Weights of a small image captioner: encoder arch vit.
Rows from block 4 of the text decoder of a small image captioner, named by matrix and row number. Rows with one number belong to one neuron. Each number is 128 + 32 x the weight over its row's rms, rounded and kept within 0 to 255. All counts start at 0. After the name is the row's rms in percent of the matrix's.
After each neuron's rows are labels from the 100 texts, of 14848, where the neuron reaches its highest value: "tokens" is the input token at the peak. Only what is clearly more common there than usual is listed. The data: flat shapes of many kinds, plain or patterned, on busy backdrops. In brackets: how many of the 100.
# fc1: MLP up (decoder.blocks.4.mlp.fc1.weight, 768x192), inputs 0-95
# fc2: MLP down (decoder.blocks.4.mlp.fc2.weight, 192x768, transposed), outputs 0-95

fc1.330 090 [123 108 144  97 174 130 127 180 132 137 112 114 101 145 153 140  87 122 136 146 111 108  91 134 180 112 178  93 157  63 198 131  66  99 121 109  93 125 100  41 106 122 120 123 136 139 122 146 148 134 165 112 128 170 144  90 120 155 147 124 206 116 116 154 162  77 132 153 138 137  64  60 199 152 145 151  80 141 116 147 101 161 104 124 126  99 181 137 177 154 156 140 143 120 140 117]
fc2.330 120 [ 94 127 108 128 106 116 135 141 175 131 103 157 121 135 106 167 158 130 179 122 133 171 117  98 132 114  46 107  83 115  62  60 154 142 113 117 140 153 109  93 138 109 187 123 132 147  85 163 166 161 116 104 102  80 108 164 196 166 149 177 138 125  96 177 109 129 116  93 106  82 162 116  94  94  79 179 153 103 153 119  92 104 129 156 133 116 109 105  61 118 173 136 180 125  79 172]
tokens: "<end>" (34); "d" (11)

fc1.110 102 [104 163 133 152 118 150 131  77 131 165 139 106 116 164 135 151 142 180  91 129 138 163 110  78 106  99  83 117 147 118 121 157 145 193 106 100  97 167 132 152 148 143 116 144 168 206 169 115  80 116 102 126 208 158 179 167 157 156 138 108 113 195 171  72 182 143 138 117  96 130 148 133 110 129 140 122  85 147 122  83  62 114  95  73  89 143 110 101  74 118 152  83 167 179 135 138]
fc2.110 103 [102  98 103 163 125  65 164 172 147 150  64 170 122 119  98 142 160 145 115 119 150 132 162 117 120 130 177  75 133  86 125 102 130  70 103  99 156  73  79 125 106 170 112 177 137 148 130 160 119 167 169 123  89 157 147 107 121 187 132 124 182 138 156 150 133 108 135 130  46 140 151 144 120 164 134 110 156 113 104 132 114 112 152 185 144  18 119 121 108  81 167 151 106 108  98 114]
tokens: "e" (30); "s" (11); "w" (10); "c" (10)

fc1.338 102 [128 114 105 116 125 130 120 128 147  85 125 113 129 138 165 142 108  75 174 145  83 117 105 119 181 113 124 156 134 102 106  96 104  95 165 183 136 156 160 103 124 135 111 113 175 152 121  97 141 167 155  80 116 157 112 111 116 184 124 118 138 121  82 155 206 139  84  72 108 129 109 151 177 110 110 104 129 164 173 114 108  77 111 152 125 101 165 146 161 135 167  81 199 153 130 142]
fc2.338 113 [118 105  92 117  97  95 123 117 171  75  86 183 114 105  86 197 137  84 149 159 122 129 133 116 168 128 158  80 146 119  85  90 186 140 115 155 146 131 152 127 131 170 158 146  65 129 119 131 170 159 141  92 129 109  67 152 153 133 119 152 123 113 136 164 113 157  80  87 147 129 115 192 105 180 116 150 148 121 173 102  86 185 153 162 173  95 113  94 101 105 178  88 163 149 121 115]
tokens: "l" (75); "e" (22)

fc1.247 089 [120 158 180 101 143 130 107  91 149 136 108  87 150 127 113 145 101 143 109 126 133 129  78 119 108  75 166 102 107 130  81  98 138 105 145 148 138 174 151 120 131  74 148 154  72 129 107 113 150 150 139 128 132 117 124  98 115 219 171 176 112 144 150 139 186 148 118 105 147  89 120 162 127  91 129 111 144 176 140  95 136  68  89  97 109 131 126 136 165 102 150 127 207 116 112 136]
fc2.247 084 [121  96  62 141 139  84 123 167 102 120 110  81 116 160 189 109 152  64 139 202 120 145 109 155 119 118 111 100 138 128 155  85 131 126 114 106 104 118 131 134  77 124  89 124 139 157 113  89 126  74 163 138 131 172 103 118  82 163 138  93  92 180 105 127  79 112 116 145 120 175 132 132 171 138 183  41 153  85 123 171 150 135 129 159 189 138  75 133 130 136  88 187 135 172 148 115]
tokens: "e" (99)

fc1.478 105 [158 144 107  95  94 117 133 100 142  91 166 105  46  81 124 177 130  82 107 163 125 114  90 136  72  70 136 152 186  63 158 102 142  90 142 135  86 106 133  86 113 123 147 150  96 161 143 120 135  87 138  98 127 119 154 163 146 128 157 105 184 123 152 196 109 117 130  73 194 130 142 131 176 112 119 127 108 104 169 215  96 162 122 109 176 127  95 142  82 162 143 147 134 176 125 113]
fc2.478 089 [157 111 142 106 113  91  99 101 147 113  90 143  84 137  87 134 164 136  71 122 111 106 110 161 163 125 137 114 146 148 144 137 137 122 138 184 122  72 101 137 153 117 143 106 109 139 113 124 114 148 124 135 123 137 119 134 161 131 160 142 163 100 157 180 107 128 171 100 219  71 195 118 160 160 128  98  34 154 138 112  52 188 185 168 140 124 123 135 121 165 146 132  94 113 100 122]
tokens: "s" (51); "r" (29); "i" (19)

fc1.471 100 [108  60 154 162 149 133  90 142 154 109 116 100 129 149 163 131 124 104 213 158 145 133 118 165 170 141 103 104  89 109 158 102 145 119  85 181  59 108 102  91 146 141 114 115 163 147  83  86 120 170 156 111 123 112 104  89 126 165 126 121 160 114 100 137 173 104 153 156  92 117 129 146 218 113 121 106  98 135 130 101 152 165 166 166 148 100 152 189 195 169 168 163 134 138 126 148]
fc2.471 109 [123 209 118  97  65 159 143 151 117 128  80 113 100 104  73 177 151 170  82 135 108 147 113 137 121 116 143  92 159 116 176 160 106 148 180 172 144 195 125 186 109 111 149 150 150  57 117 146 129 143 176 139 155 138 149  98 143 135 135 144  90 141 124  87  90 138  99  89 111 126  73 101  76 186 153 138 120 123 121  76 118  98 121 139  85 150  43 105 111 118 116 132 156 117 106 189]
tokens: "g" (39); "<end>" (25); "p" (16)

fc1.36 113 [ 99 135 112 123 142 135  78 146 195 101 110  89 147 133 114 134 137 175 192 137 121 150 128 134 121 133 111 157  53  82 153 129  84 118 207 137 101  96 107  84 115 230 133 135 134 122 188 189 128 168 109 139 142 130 120 106  47 159 154 162 187 107  91 160 148 116 119  69 180  93  48 110 138 130 136 129 139 131 133  95  98 143 142 120 154 101  98 119 171 171 135 156 159  91  68 100]
fc2.36 133 [ 91 149  95  57  86 157 110 131 142 116  79  82  79 104  83 143 125 129 138 103 114 139 149 168 119 145 126 202 183 125 147 144  98 142 162 118 120 151  65 139 151 132 109 184 147 112 164 120 100 122 112 108 132 169 121 166  54 103 148  73 116 151  84 151 163 157 170 106 130  83 128 110 112 153 157 110 133 131 164 152 124 136 140 122 125 141 158 155 141 235  98 112 167  91 141  85]
tokens: " " (61); "r" (39)

fc1.594 096 [183 142 121 143 120 164 106  43 135 126 126 138 113 118  99 160 141 106 144 155 146 131 115 101  91 117  91 126 210 166 117  95  83 210  76  92  77 101 130 107 136 126 150 108 166 135 205 167 163 100 127  76 150 146 181 124 152 159 126 115 147 125 123 185 173 165 163 174 170 117 121 188 148 144 114 167 140 133 120 127  97 105 135  71 131 109 127  82 155 135 163  77  68 108  88 130]
fc2.594 104 [124 135 114 191  98 175 183  92  97  87 168 138 157 125  82  99 152 110 110 159 165  71 157 115 166 145 125 162 160 122 138 151 139 134 136 164  79 156  86 191 106 143 127 134 113 104 159 156 101 107  89 159 137 151 177 188 163  99 154 138 134  66 146 127  63 124 142 153 129 132 141 164 116 139  98  86  89 126 101 154 172 141  99 150 137 158  69  80 135  96 114 191 101 136 115 202]
tokens: "<end>" (71); "s" (10)

fc1.628 113 [ 89 111  79 131 174 130 140 167 135  64 145 151 180 134 165 122 116  86  92 151 138 116  52  62 117  60 105 126  95 130 117 155 152 131 153 127 118 157 164 129  91 142 148 148 124 111 116  75 198 121 179 147 137 169 118  91 118 155 165 118 129 122 125 175 148 129 109  65 126 147  96  96 159 140 115 110 165 164 106 118 162 138  77 110 122 104  75  91 123 101 163 187 152 132 141 133]
fc2.628 099 [ 99 163  59 118 132 138 133 153 107  56 104 142 101 183 160  96 105  67 134 147  89  83 116 108 109  84  79 132 120 197 184 133 164 113 121 191 143 140 119 165  89 150  90 138 104 131  90 134 163  74 158 139 150 148 100 137  98 119 126 131  62 162 100 176 122  99 130 121  99 120 160 146 141 156 130 100 140 143 125 138 147 160 103 103 135 150  66 133 128  78 108 137 163 154 115 151]
tokens: "g" (94)

fc1.479 093 [178 170 110  97 101 143  89 109 124 153 132 111  89 129 151 208 104 125 109 148 142 133  46 162 172  65 165 186 148  94 147 123 140  94 135 174 104 173 108  79 160 139 154 134  81 166  84 139  72 127 128 133 160 155 141 163 121  96 155 162 178 126 119 144 121 167 103 165 132 134  99 101 204  76 158 104 121 157 139 142  58 142 109 121 146 161 147 137 134 186 191 145 175 150  99 110]
fc2.479 087 [133 146 106  80 139 109 136 138 153 174 142 135 169 146 124  91  38  64 109  44  87 171 135 149  99 134 107 130 142 149 116 127 102 125 130 175 120 120 170 120 196 174 150 149 139 130 132 181  83  87 164 131 121 144 125 108 140  84 115 135  99  49 141 124 100 182  80 160  93 116 161 142 139 118 101  82 141 139 149 104 108 120 156 178 158  98 119 130 117 138  97 140 179 158 135  99]
tokens: "b" (100)

fc1.463 097 [130  92  78  97  96 132 174 165 110  68 173 130 122 139 143 114  90 158 122 151 107 175 111 104 153  90 127 112 172  70 110 176 106 148 147  82 152 123 129 123  76 142 120 183 151 116  87  77  90 104  99 125 163 113  66 120 141 152 178 119  95 134 129  96  98 130 127 134 170 103  64  98 175 136 105  97 163 147 149 180 125 116  76 139 169 161 129 143 124 108 140 123 170 176 142 121]
fc2.463 096 [ 98 102 141 123 101 122 133 137  50 138  73 216  77 142 106 171 143 135 105 170 140 171 114 125 124 146 155 110 173 153 126 166 162 124  66  69 156 126 140 146 125  83 193 150  86 126 102 146  67 116 133 148  96 169 159 175 157  97 129 100 116 126 138 156 127 140 163 146 125  68 142  97 140 186 140 150 129  96 146 173 167 139 194 141 112 133 101  80 172 132 102  81 168 157 124 117]
tokens: "n" (75)

fc1.713 098 [117 129 106  87 190 104 118 121 148  82 162 119 181 160 127 103 117  60 136 109 118 101  59  74 137 111  91 137 100 155 136 130 107  87 160 145 154 158 172 136 122 137 111 118 140  97 156 100 183 138 184 124  89 136 128 124 125 146 175 149 132 124 131 127 211 122  61  98 108 165 130 146 157 164 126  98 171 134 113  82 165 132  79 128 178  98 141 146 138 114 145 129 135 147 142 125]
fc2.713 101 [109  97  77  89 134 166 120 124 131   9 141 144 143 224 116  67  82  80 146 133  99 112 147  78 148  74  80 145  89 180 124 153 124 110 164 156 172 144 124 191 122 155 114  98 136 146  94 133 140 104 117 154 120 107 116 151 130 102 106 118  93 138 147 182 126 128 128 151 111 127 138 161 158 212 119 122 145  85 150 160 108 158 125 126 135 131 100 131 135 116  75  78 150 141 119 151]
tokens: "l" (100)

fc1.122 073 [119 151 134  89 136 108  48  96 109  73 130  97  85 141 141 199 115 101 181 106 173 146  89  84 156 102 186 118 158 138  90 122 129 101 120 161  91 191 132  87 188 132 152 131 131 149 103 135  75 109 133 134 131 138 112 139 159 130 163 126 124  85 140 130 111 135 137 162 109  80  98 145 135 149 108 116 153 141 184 142  97 141 178 101 141 105 166 190 131 211 185 128 112 118 134 128]
fc2.122 086 [119 101 101 130 134 126  72 118 124 120 117  87 140 122  99 135 132 109 144 152 159 138 155 109 186 119 181 107 128 137  95 117 153 148 145 149 107 164 151 107 146 140 172 118 122 126  88  99 100 167  98 133 140  99  99 131 134 125 140 136 138 140 156 109 146 121 140 102 124  58  69 144 146  60  98 130 145 118 189 140 146 160 149  82 172 174 149 173 114 205 183  75 124 130 140 101]
tokens: "n" (100)

fc1.18 098 [146 132 135 129  79 111 123 118 120  92 150 103  86 164 148 168  78 100 131 101 130  99 108  50  98 107 117 128 169 171 153 139 131 103  95 170 123 198 209 167 173 113 164  92 148 152 204 166 137 105 160 140 131  95 173 157 148 141 142 112  97 152 109  91 111 158 124  75  55  93 160  61 151 124 136 133 145 162 122 103 193  89 169  46 131 124 123  84 163 121 161 111 117 112 134 152]
fc2.18 088 [151 116 109 123 110  96 112 156  80 134 125 136 123 141 120  95  62 138 134 192  67 120  97 114 152 123  98 121 135 127 196 100 132  77 139 115 169 111 133 132 119 117 123  44 112 139 206 166 115  77 163 125  96 110 151 146  94 105 119 145 138  94 150 119 115 144 123 110 120 177 102 116 127 160 174 129 175 106  96 156 143 164 146 101 151 103 135 100 104 145  30 137 118 121 171 154]
tokens: "e" (80)

fc1.651 098 [104 115 132 144  99 104 101 138 186 131 136 106  93 132 128 132 121  95 191 160 118 138 140 125 122 157  88  84  40 116  94 112 102 120 112 126  78 115 108 149 115 108 163 118  96 178 121 165 189 233 115 127 125 145 132  73 168 201 122 163 115  96  71 125  97 120 147  62 103 159 120 171  80 104 120 144 135 111 106 145 131  90  97 155 113 101 125 127  97 154 143 159 198 108 111 118]
fc2.651 097 [166 153 102 152 111 172 158 193  61 140 104 133 109 101 172 161 135 133 136  99 106 145 114 134 148 136 105 109 186 154 103  93 173 109 151 138 182 212 173  97 148 127 131 175 169 109  37  89 120 121 131 132 178 117 123 137 114  86  85 177 120 196 154 102 155 116  86 129 134 126 139  90 143 130 140 116  90 166 162 104 106 160 160 109 100 133 146 205 110 170 128  98 145  52 113 104]
tokens: " " (42); "<end>" (33); "b" (9)

fc1.53 094 [106 134 168 198 229 116 100 106 180 115 135 138 131  73 131 153 187  98 164 115 149 142 111  74 102 129 123 136 122 133  73 144 139 155  98 152  63  87 144  99 108 162 145 228 128 107 137 107 138 160 119 100 150 129 103  60 199 134 121 113  95 124 148 146  73 178 113 103  99 100 106 175 117 147 108 151 110 126  93  89 149 114 129 137 137 118 108 218 106 124 146 141 126 135  82 105]
fc2.53 088 [ 96 123 103 116 137 162 128 174 108  72  77 176 125 172 133 127  82 124 138 141 106  76 141  98 117  64  81 141 143 192 203 108  77 104 103 151 198 105  90 190 117 144 136 128 118 129 122 136 165 110 164 182 179 163 182 119 160  99 136 154  74 159 133 117  78 124 140 111 130 140 112 124 185 136 131  44 101 105  88  86 141 140 137 107  99 130 120 149 127  73  75 164 124  70 159 148]
tokens: "l" (46); "b" (39); "g" (7)

fc1.537 102 [133 130  98 109 120  89  94  79 103 141 109 121  93 157  87 142 186 155 121 120 154 120  81 108 152 104 141 170  77 139 120 148 106 163 194 124 126 142 113 132 154 106 165 108 105 118 100 136  98 183 126 109 161 163 119 126 113 110 145 211 192 184 161 126 184 106 142  64 137 115 116 146  89 127 132 136 156 134 201 163 113 149 188 113  85 162 138 119 103 196 131 129 167  89  86 105]
fc2.537 101 [145 132 126  89 121 103 152 118  77 169 115 145 126 147 118 104 138  62  85 113 168  70  75 130 112  80 144 143 115 191 180 151 122 147 159 158 102 119 134 141 107 107 102  88  86 146 101  96 134  90 153 143 139 163 148  97 140 100 116 142 121 115 161 151 100  66 176  98  96 135 135 106 161  71 109  81 157 154 139 110 169 205 125 138 111 142 157 127 134 146  81 161 146 127 112 110]
tokens: "b" (100)

fc1.402 107 [123  73 115 157 123  96 161 123 177 108 153 108 111 125 153 128  87 126 164 141 135 149 151 175 108 121  91  73 121 112 120 137 103  97 116  85 118 139 155  88 176  79 129 125  93 139 146  95 150 142  97 118 170 113 111 138 147 152 156 112 135 175 154 127 173 126  99 105 116  83  96 163 184 137 111  82 124  86 204 122 105 135  55  34 133 100 130 145 141 162 141 140 220 177 101 142]
fc2.402 092 [112 101 101 108 126 130 142 135 157  76 117 144  28  88  89 134 101 107 137 129 107 127 106 110 126 105  73 122 125 123 139 184 115  82 138 138 125 152 112 117 217 111 154 165 123 138 111 157 119  77 151  88 188 151 141 158 147 106 163  63 181 107 115 182  95 162 109 136  95  26 119 105 131 137 131 147 142  88 156 187  90 145 181 123 161  56 104 142 123  93 110  89 191 154 163 119]
tokens: "l" (97)

fc1.328 096 [121 116  95 198  73 100 157 118 129  65 167 151 131 101 182 159 168  75 144 113 135 123 104  66 153  66  90 131 152 154  26 123 138 139 137 109 126 156 160 167 141 132 137 156 109 155 104 133 115 121 125 109 150  80 207 182 194 109 172 119 104 166 115 162  91 137 147 139 144  85 182 143 107  94 135 126 119 111  86 126 148 142 112  88  69 146 107 116  98 125 167 124 117 149 111 149]
fc2.328 102 [146 118 121  64 126 131  91 124 113 138 147 119  91 121 138 119 128  69 122 115 129 128 139 179 160 167 193 102 196 106 210 123  75  85  96 142 129 141  28 136 134 137 135 102 165  73 134 169 166 131 184 130  95 124 129 118 123 169 128 123 172 136 114 114 140 107  74 139 124 160 105 124 148 112 123 126  98 111  97  87 121  93 133  93 159  31 134 130 137 137 152 183 144  86 177  98]
tokens: "e" (52); "<end>" (17)

fc1.746 093 [167 137 140 134 127 130 133 143 172  69 148  56 136 135 118 182 111 121 172 163 153 134 115  70 147  64 125  76 214 129 108 165 172 113 125 193 126 144 102 150  88 176 142 174 115 134 113 116  41 214 154 138 137 101 106 124 194 124 103 148 114  95  90 170 109 124 144 101  73  60 138  74 132 122 107  86 120 140 164  97 131 138 142 150 110 103 117 166  95 151 146 133  91 182 107 167]
fc2.746 080 [168  68 136 142 134 123 128 131  72  95 102 208 172 150 136  77  77 171  93 164 128 100 162 105 146 139 132 160  91 129 107  77 131  97  97 122 186 117 153 122 103  91 109  56 144 116  82 114 164 106 105 133 112 159 129  97 147 143 163 110 142 123 144 114 134 159 112 158 167 180 130 183 155 201  77 203 169 118  34 174 169 146 119 123  64 111 195  82 121  82  99 152 122 115 157 150]
tokens: "e" (71); "d" (7)

fc1.15 102 [114  78  82 127 132 158 110 142 115 101 178 119 182 100 135 116 118 132 114 159 110 120 125 170  88 101  97  96 122 121  56 165 122 125 106  62 105 134 177 141 137 118 136 130 113 133 177 114 147 125 102 103 192  90 168  81 149 131 154  90 107 142 164 100  99 184 194  80 119 156 143 159 147 175  92  65 112 125 149 198 139 115  78  82  91 149 149 108 113 198 132  98 139 171 123 114]
fc2.15 091 [105 134 135  97  50 130 141 171 130 196 111 116 127 144  78 166 110 133 128  97 178 143 109 114 131  74  35 121 126 140 147 125 143 123 144 168 131 117 111 106 127 114 107 135 134  96 121 167 101 139 156 118 115 188 132 133 144 150 107 114 104  79 122 170 127 186  52 151 114 134 126 120 135  80 132 137 150 141 152  85  74 122 183 187 164  97 121 136  60  71 139 186 136 149  91 255]
tokens: "l" (92)

fc1.50 067 [124 161 128  86 108 123  85 180 184  97 140  86  84 118  79 200  95 113 120  88 155 154 104 124  91 112 136 131 100 120 161 149 113 113 136 151 164 148 130 126 171 144 146 118  80 194 193 128  91 139 144 132 145 124 116 145 149 114 159 117 138 141 171 113 139 126 110 100 119  59 107 128 178 131 143  59 141 113 142 141 112 110 149  82 162 112 149 155 124 164 192 106 195  83 138  65]
fc2.50 070 [141 120 135 115 145  99  66 137 183 131 145 115 119  59 116 132 155  99 143 127 193 138  83 125 159  96 132 103 117 115 130 102 148 110 123 116  87 146 156 130 131 117 167 148 130 159 157 140 140 127 116 137 126  92 145 143 124 137 112 126 164 150 139 119 119 164  75 112 161 147  51 135 127  73 156 107 121 131 126 116 133  99 118 105 136 146 114 161  94 151 203  93 147 153  87  80]
tokens: "e" (92)

fc1.156 099 [164 159  90 135 108 127 163 142 107 100 127  77  90 140 150 146 166 107 137 107 181 145 136 111 118  80  81 103 135  94 184  83  83 154 142  99 124 160 159 122 169 117 149 106 132 114  90 163 140 150 137 113 180 116 122 123 138  97 146 170 158 148 118  32 111  88 101 172 170 110  85 125 141 141 141  22 155 160 143 110 101 159 111 100 190 158 134 209 155 165 169 143 135 136  94  71]
fc2.156 108 [151 146 148 106 115 171 147  82 107  89  97 175 126 139 146 118 169 102 106 146  93 141  89 140 182 137 127 132 190 138 111 182 118 146 117 154  85 131 109 173 127 123 193 151  70 168 140 101 112  92 136  71 112 125  90 164 139 150 135 123 114 147  63 152 215 129 160  69  85 113 188 103 142 114 175 121  93 148 172  84 144 111 180 173 101  84 124  70 148 110 138 107 131 130 121 128]
tokens: " " (98)

fc1.650 104 [ 84 114 109  68 139 118 105 132 136  65 126 124 135 149  32 131  83 108 184 133 134 163 127 162 101 105  98  58  66 136 125 132  92  98 145 150 135 136 138 108 129 117 140 144 182 145 116 128 141 144  89 116 194 113 147 120 149 143 206  75 102 149 152 179  93 134 142 150 132 108  75 106 194 146 106 148 101 160 182 112 122  95 113  99 132 138 156 163 130 220 147 111 169 108 150 120]
fc2.650 104 [126 100  99 117  95 154 112 175 133 102 122 206  56  60 128 200 134  89 127 145 159  54 105 155 105 148 161 113 163 120 116  97  81 118 139 102 127 179  50 115 121  91 109 100 143 167 117 124 123 118 133 149 121 137 155 213 103 140 158 100 140 103 137 159 122 155 160 137 130 100 180 170  91 126 131 139  85 126 130 224 102 172  87 135 138 155 134 119 114 122 162 116 199 130 167 163]
tokens: " " (100)

fc1.101 092 [ 88 100  76 106 140 157  96 110 153  88 143  95 129 151 146 136 143  85 207  95 118 144 139 107 131 140 132 162 182 130  88 108 128 142 119 144 113 134 120 129 123 166 109 140 233 141 159 163 117 131  92 114 126  90 104 168 131 162 136 107 129 116  56 173 104 168 122 112 146 100 107 140 188 140 132 122 166 134 152 189 174 100 133  96 136 104 165 138 162 105 146  50  83 137 101 153]
fc2.101 092 [191 121 180 106  97 104 136  83 138 155 149 158  90 156  98 145 152 113  85 147 144 133  85 107 125 140 126 169 109 179 183 197 145 175 114  96 152 122  85 195 144 150 163  73  67 130 162 128 124  95  99 129  97 196 161 141 162 110  45 167  86  77 149 133 152  92 167 151  97 120 153 148  78 174  98 170 141 122 112  84 129  93 120 136 132 155  49  88 148 147  85 160 129  94 140 156]
tokens: "l" (67); "<end>" (27)

fc1.660 101 [148 153 146  86 112 109 156 159 109 152  90 146  74 146 112 172 110  98 121  86 174 141  92  80 150  24 131 148 141  89 166 101  86 100 141 179 102 155 135  90 131 176 135 163 113 155  94 163  85  93 120 157 151  94 115 155 132 125 157 158 194  88 104 144 127 130 157 167  99  97  94 104 164 114 108 139 116 144 137 115  75 186 148 127 196 147 160 167 137 119 170 107 149 123  72 104]
fc2.660 102 [141  74 120  97 151 122 113  79 124 120 109 160 131 119 140 160  64  97 155 100  72 134  93  76 129 121 145 171 130 136 114 119 100 116 149 145 143 170  97  56 158 113 102  82 140 116 143 135  86 103 145 111 168 162 144 148 153 105 187 159 190  74 128 148  69 115 124 178 149 133 103  91 121 126 170 164  91 122 137 162  83 207 163 131 155  70 138 159 212 136  89  90 167 194 131 174]
tokens: "e" (81); "t" (14)

fc1.60 091 [ 73 128  61  80 173 138 117 117 114 133 118  86 175 149 118 119 109  62 160 113  96 146  93 151 125 122 124  98  90  97 156 142 124  98 131 159 187 136 101  75 115 184  93 118 175 133  95 109 136 133 125 133 169 117  89 144 103 145 123  98 176 101 108 162 119 118 133 120 175 134  70  99 166 151 160 115 141 172 169 165 144 118 169 152 124 136 149 157 188 113 140  82 117  95 147 106]
fc2.60 098 [163  68  89  78 111 131 105 145 144 100 115 164  72  78 131  85 186 150 143 208 116 128 140 153 172 156 131  70 181 126 134 170  73 154 106  94 123 137  94 128 145  84 172 116 110 116 146 193 168 127 132 139  91 176 136 116 163 150 141 127 128 106 121 125 110 134 150 144 123 123 155 106 110 187 138 152 110  98  94 170  81  94 111 125 152 123 118 113 130 150 178 179 143 105 114 163]
tokens: " " (61); "f" (26)

fc1.139 100 [125 142 119 156 135 184  98  91 171  88 184 103 158 171  98 120 132 114 128 149 114 126  98 142 161  89 145 114 106 119 102 149 102 157 163 184 136 129 142 153 130 112 144 119 106 116 102  58 120 188 139 130 133 124 120 120 153 106 136 118 115 135 133 114 141 155 137 151 194 124  76 122 191  93 133  98 144 171  81  95 178  69 114 141 115 121 139 130 177 126 175 112 122 110  94 153]
fc2.139 099 [171 184 191 155 130 118 124 111 126 149 124 126 191 127 120 112 161 115 149 174 128 112 151 158  76 127 124 132 141 139 123 100  95 165 105 151 102  79 113 110 113 182 147 130 115 112 128 131 143 158  83 141 132  88 131 103 159 123 123 130  76 120  96 136 130 166 161 163 181 154 119 130  60 133 109  98 142 107  93  65 154 121 125 180 105 169  99  57 119 156  97 171  92  85 110 173]
tokens: "g" (75); "p" (25)

fc1.10 106 [138 103 104 118  98 119 152  77 185  91 173  97 102  88 148 155 162  89 175 130 138 135 127 145 109 117 118 119 105 103 154 174 122 216 121 173 117  95 110  74 123 161 160  99 135 121 177  99 165 187 166  66 117 181 107 133 172 129 131 119 124 156  54 154 129 102 103  96 133 150 112 144 147 144 162 120 134 123 153 149 106  60  96 151 107 123  88 122 134 142 162 137 178 207 108 157]
fc2.10 102 [129 150  76 155  71 165 182 157 110 152  55 119 129 114  91 137 147 145 126  87 146 135 106  88 123 118 122 111 179 125 125  59 104 130 128 190 133 182 188 129 130 135 156 122 178 140 134 158  93 128 179 168 138 102 149 200 118  87 182 106 114 134 168  75  74 107 103  84 121 102 201  95 108 105 119  41 183 108 137  92 126 120 157 105 113 134 141 122  91  75 110 125 169 158 133 142]
tokens: "<end>" (72)

fc1.121 088 [112 131 112 114 163 107  87  85 100 169 122  95 142 146 158 150 126 115 119  94 105 163 127 137 128  94 188 176 143  59  97 124 129 125 212 109 175 180 182  61 154 169 120 152 181 149 178 127  80 152 107 125 145  85 131 121 108 130 144 108 121 137 150 181 162 202 138  97 142 115 116 153 134 151 101 108 167 170 161 115  88  65 112  85 149 124 109 153  97 131 140 108 115  80 120  64]
fc2.121 063 [112 126  92 121 147 160  80 122  93 141 146 143 172 116  89  99  92 124 178 151 122 141 159 145 143 156  63  58 134 155 143 176  88  94 151 130  55 129 134 153 148 153 152  73 142 141 100 130 212 154  93 123 128 101  85  76 123 176 146 129  99 122 104 116 141  93 119 140 114 145 163 134 170 137  93 155 118 125 171  90 104 149 111 156 180 153 149 130 180  99 189 132 169 180 161 117]
tokens: " " (100)

fc1.536 097 [112 139 170  64 158 109  32 131 144 111 133  59 146 116 169 133  94  73 160 128 149 174 124 140 125 104 109 157 112  43 124 137 151 109 177 101 112 201 135  96 117 149 118 112 138 117 159  64 142 129 187 140 159 131  99 120 100 144 145 133 147 112 132 152 152 127 105  84 141 129 100 133 198  83 179  67  92 181 188 137 151  91 118 132 165 133 132 217 151 200 133  81 134 135 118  84]
fc2.536 093 [169 183 189 125  74 130 133 138  91 154 135 125 139  80  96 147 175 108 126 104 166 135 123 154 102 102 150 132 151 143  92 153 155 135 181 126 187 142  79 224 157 124 121  70 129 178 177  92 101  58 125 175 123 109 142 109  67 125 124  51 114 114 158 179  90 128 129  90  99 121 171 143 103 128 156 146  54 124  84 109 160  72  79 106  65 137  23 117 127 122 135 160 132  82 145 170]
tokens: "n" (85); "c" (9)

fc1.291 094 [125 146 142 123 106 135  93 145 117  94 195 117 128 108 143 163 148  61 181  83  94 116 136 146 121  85 157 126  92  60  84 126 110 126 133 169 117 154 142 120 121 139 136 101 136 182 142  85 163 154 127  75 105 109 117 169 109 167 153  90 170 151 131 169 152 145 148  80 171 117 143 188 140  83 121 107 119 126 169 201 103 118  81 116 141 136 141 123 120 179 179  90 196 194 120 110]
fc2.291 076 [155 134  77 115 127 158 107 175 191  97 133 145  85 120 109 163  68 160  72 142 145  82 142 115 175 102 124 126 132  76 171 134 206 105 100 142 171  83  88 140 110 144 123 136 103  16 101 150 138 134 141 129 116 173  87  78 143 194  82  86 131 115 155 147  99 155  81  78 118 127 121 123 162 169 169 152 130 172 114 143 108 143 100 185 151  81 123 130  87  70 128  88 158 128 125 181]
tokens: "b" (51); " " (38)

fc1.685 091 [144 111 153 157 144 110 126  85 185 152 144  78 146 103  83 122 110 101 173 149 123 154 103  96 142  98 134 160 135 138  74 115 112 135 173 180 143 135 156  78 131 181 157 161 159 114 103  72 109 212 113 152 167  93 111  97 150 118 120 159 115 108 133 143 209 178 139 120 112  88 108 127 144 115  88 104 174 148 162  95 131  94 134 149 185 130 148 196 177 138 144  60 118 107  47 140]
fc2.685 087 [148 127  99 123 130  89 111  71 112 103 105 159 153 118 175 121 137 155 128 185 105 165  75 136 183 165 118 106  99  99 178 142 110 121  99 112  98 135 113 158 123 128 111 189  97 109  53 116 120 132  45 169 202 118  96 105 131 147 164  45 131 165  76 114 147 149 128 143 199 133  83 152 155 167 116 127 103 168 123 103 134 166 146 161 126 197 131 104 186  93 156 108 123 110 174 116]
tokens: "g" (81); "p" (17)